Rows from block 9 of a small segmentation model, named by matrix and row number. Rows with one number belong to one channel. Each number is 500 + 25 x the weight over its row's rms, rounded and kept within 0 to 999. All counts start at 0. Numbers have three digits each. After the name is the row's rms in percent of the matrix's.
Before each channel's rows are labels from the 100 images, of 14848, where the channel reaches its highest value: "strongest on" is what is common among them. Only what is clearly more common there than usual is listed. The data: rosettes with rotational symmetry.
# convs0: first 3x3 conv (model.decb.0.1.convs.0.weight, 96x96x3x3, each kernel summed), inputs 48-95
# convs1: second 3x3 conv (model.decb.0.1.convs.1.weight, 96x96x3x3, transposed, each kernel summed), outputs 48-95

strongest on: three-fold; pastel
convs0.88 089:478453501455463558522463503511502533495462508513487536524494488491497496505463518504501516504554496503449476471505496523483475513485533497504486
convs1.88 096:537478491499521485471499527440537514472511483465511448436522456502480476494499462502529493505505491524450499544535499496497509483459514524482514

strongest on: grey; ten-fold
convs0.67 107:482508503499491541513507519508527460525535504462482497483508519507510495490489515499419499544511499481470451522529496504507498490499493479479499
convs1.67 075:526455474500511527490528490491476565510490518491479493544512510512497523512488493503528473523512505492525448518476460446479514528515483480479473

strongest on: grey; four-fold
convs0.44 107:513489517514526480518440541490472494492469479490447452497484523501508486482405470482510506500507525509443515515514496508508476475506469522539508
convs1.44 099:497507483470495529501493460509494487478526521504527469493494490510511508505469510564471464520510483527511469511496531493462498503487559534494470

strongest on: mirrored
convs0.80 105:476468505514453453454531448506450475504488558464441480531499499461494529503489498521532522488487455456536500488514504494516495503528525487532515
convs1.80 111:525522511517490483544483540510506488487515502509504507494470473456507539488466474505533436474516508482498507510453516500514568501512478509503481

strongest on: grey
convs0.15 093:479503509497495472513450498488509533467498498495486525462498482476527482528501491537462469479489529477519508532528521514495532536494502502501469
convs1.15 090:491518483550448489489501490471493469478530474480462491511493513533476482552466470499500545547487481544490488479468503501534494503540491502513518

strongest on: cool
convs0.34 110:512509521474482481480494509498485492479463451435502472486520475468485539502455507467431539497539498531441522490507488522510500505546522481516526
convs1.34 098:491498491502516478507469506540515485530511491482485470466511489501458491546559504488501477523539519459481517501477456454512457483464495496532482

strongest on: dark
convs0.25 109:492512524561487502484475458535524447530487437530504498486524515524448480508506472502497527483510507528483503549477513503492500503522504549470500
convs1.25 090:507531519442483509522466494532529486543503492491488504514491496476516472487502474516509527495458488517502490529528474537532516479512480516509467

strongest on: grey; ten-fold
convs0.22 089:439502495513503501483537457523516552490460504517464495500490480509511495439489494488487509488487478468478506486488493500498490552465534536485491
convs1.22 106:465485513510543485526524510479511492458490538503528478484475461526488478469475489525491471528464570524519451506504476536527495452508513477486488

strongest on: mirrored
convs0.55 094:543489512487516537420499481517528495529509500482494501493483529488485551451465451478467505497460457471506484483496535490526425507498502520487523
convs1.55 113:486483521491517505469498519509488482502468511493465492504489477542533502490446518476490520504515452495523509477504473531482519509503472496500489

strongest on: three-fold
convs0.39 105:485522525521470482502487496445495493458482453517545505526528529493457499513485472465529515471531447489487488524483456525516478525490494473534530
convs1.39 097:479481492463543510494493461534482451505461485480449515504471444530463493489478494544540493490481519511525522524518482523466486524519463473510499

strongest on: four-fold; grey
convs0.17 099:491483487512495509546442532479444477495470519506485477446475511534466494502489486526526520502496487489491507475537479457517494454487478437520517
convs1.17 117:512488440420490512539464524484518488509542496510534518494517517496521478471515465496507490497509540452506476503451494480511495498526455535507486

strongest on: pinwheel; nine-fold
convs0.90 100:500500535509477531493488506482497558507537449466507442482462501493506462508502556498438512508505495467491504493461535486507514462481495515504509
convs1.90 086:461493493502470498540537485486498522550463518567505493512539524478493511480544492500537489488505459503472445498554506519505507443475502497512490

strongest on: grey
convs0.95 093:534515462533466462463545527518485499483495570495529505514517514531507552514492479534502494503499465494509491501524496480532475513494488476513501
convs1.95 086:473507537527462516505450495522440502489493477558469498513516522530534514488484518493513494521488487493492465515460500477492478516498498481521503

strongest on: pinwheel
convs0.81 087:477477471457493513478486477510499466484505490464491492478492482511477491511481477499492496496485495530470493522502478515508507465484485477568508
convs1.81 099:443495468504465477530480466492536534513467515486507497484504478485523501487463528509505519497476486494504520515537501480507526483522501520444500

strongest on: mirrored; four-fold; three-fold
convs0.18 101:467534500518500517480554466444451466495494474506508520511456505483492448496535490514518514487519469442499501504536495450516491471510543507518459
convs1.18 091:516529537502498496528461498527490484496520505458476471490508497523505537487506516483471509509503479551530463486524494534520493490444511503497492

strongest on: pinwheel
convs0.9 104:494507528514494518481540483533503501495535476484521454507475521525496525467533460466501486499540492517491461453515507484487460518487504481484455
convs1.9 094:506525499521546482513491495444489498475479509517538490505486488481508486527487508493503507507477522477511525460493507443529505492523498471507465

strongest on: grey
convs0.60 115:472507495481500472491479524483493473488509482482487542496492492497489477478493458485573528477508502514498484506504520470538532508463452534487426
convs1.60 081:492460475482532511494493526508464485485486511521520483529496496491524464444473460510518498488442504523519503483476461460474487494516494517499483

strongest on: mirrored; nine-fold; ten-fold
convs0.83 101:479509510536513458448496493497516475475538496475498486505527498515503475526510495469455505508499487520500463432536531502553477468470489519498500
convs1.83 101:472474510512486514472485498483501451477556454506527458487509506529463504514516512516476493519481486523508510523500476495500587457483475484525483

strongest on: three-fold
convs0.54 103:520534491490492511435478527506510477502466471501479500466505473489473481537496511497490495510510514442479520506511443482509538516491514492480514
convs1.54 124:450551524501487499457518459534512475530493573485515501488509514513469528487525542506480497526510494506486502464540499524480504475561497490466508

strongest on: four-fold
convs0.31 116:507514506463486476501479505497541476509422529483490503513490456497494484511444477519457497494524508474489529529507462514487515496485482500489502
convs1.31 102:501515521498518528503485505490480485456441504486457490522493489467494484526451460483498487517502520456502511490496521513496516525530504479499517

strongest on: pinwheel
convs0.56 099:506508466516469505439525467509494499485469491465526524470507527497475482486514476482500513524481531484511507509498523486536488492494491510548490
convs1.56 092:478508514487545508506506496511489505509533517468518507521483519488446510526503469495522481482529504475499503536481502486484447507469492491492529

strongest on: mirrored; five-fold
convs0.82 120:528467520551472472439526464522515466500484537502527522510500516409486520522513488494491498491493475496490492478472522471472496466493495504515540
convs1.82 116:490528502543518521510492472528465499488487522484449484500489485520555483481514476502519520470471500512491475481486497491478480509504481443530492

strongest on: dark
convs0.46 097:466498478504518505504486485487523470520510499500494528450470467485496504439519471520510481522485475470472475500513504474560476517473511508557492
convs1.46 107:482487465504486486469490465510478490483500477522486475517543507485465510532484528483511519527469516477472511466496443506470516492505481482499524

strongest on: pastel
convs0.48 097:494484515520494498502502476532476523458517483491511485526512478505487505492515512472472457502525479477453483493445512452517552528472560509506519
convs1.48 092:524519533480503512502470485495483508492522515463524500496466539527515518522508498505500536466512499508450451483509535514471483486526540528553436

strongest on: dark; nine-fold
convs0.32 109:494524535469470482509461504483529453476517537514496526508492490496503526484487507496498523494489480471472493488494521445483505514505503497518528
convs1.32 084:524497481532498502490492472529491507517494495453505482507487511510524485513498492498486547495496512485520459496508513507517514498449508513506442

strongest on: pinwheel; five-fold
convs0.3 092:446464510551522551455475502517495506498508510466515478492497527439517503500494514483478531476486539493482442501479527494530519513484486467459469
convs1.3 092:500519453448487504497515513466525475461505459507482502499509487540480488482527505518522514505460488494479474512471512454494517505480507521491479

strongest on: dark
convs0.72 102:523485471520496484480489501516489503528487531485487515479491491477497507518511468451501490498492437462510525504536526526467527435484489490495504
convs1.72 087:467479474461507484519506469523473488495495500502516476531530487497520512505517523489507571473535473546543480493491478506504456488511498554506527

strongest on: ten-fold; nine-fold
convs0.57 100:464507496474499463531484509518510485495532508498495482539504467481477488530462508496518495500528449442497542507517492481498427493473529553498494
convs1.57 097:491469495444517495523533489504496484501516520482483472497508504535492499517511493511473500489447536503540514566490454507478476492479488484467476

strongest on: five-fold; four-fold
convs0.37 105:473508523461522550532561518485436523491523485507518520474501488443488507482520505485500503498502531521485500510504467524515518499509458510508444
convs1.37 103:524507530499502470516477487509476510496541481533517518501504492489477522484487518514524533500499480489516501488509458458500470454471485539522493

strongest on: four-fold
convs0.10 115:496487492536465533511455497485479522522517456490528529518511497485508522462496493527518510497473470434508537510496513430505495490483502489544509
convs1.10 097:484534541462510511510482502498513472491497508505495500525510526454492468529478536516499520508501529469456485482491480494474551498518471475503495

strongest on: nine-fold
convs0.16 107:453506473503525481485497477507521558444500496504473497495509502526494470497490511476425472479470461457519456503499501522489495517464487475511487
convs1.16 112:503533443501492525479466452521531502485504500512511512469492502481493489458482484530540486480474517504491471495487513529488496482550536516515505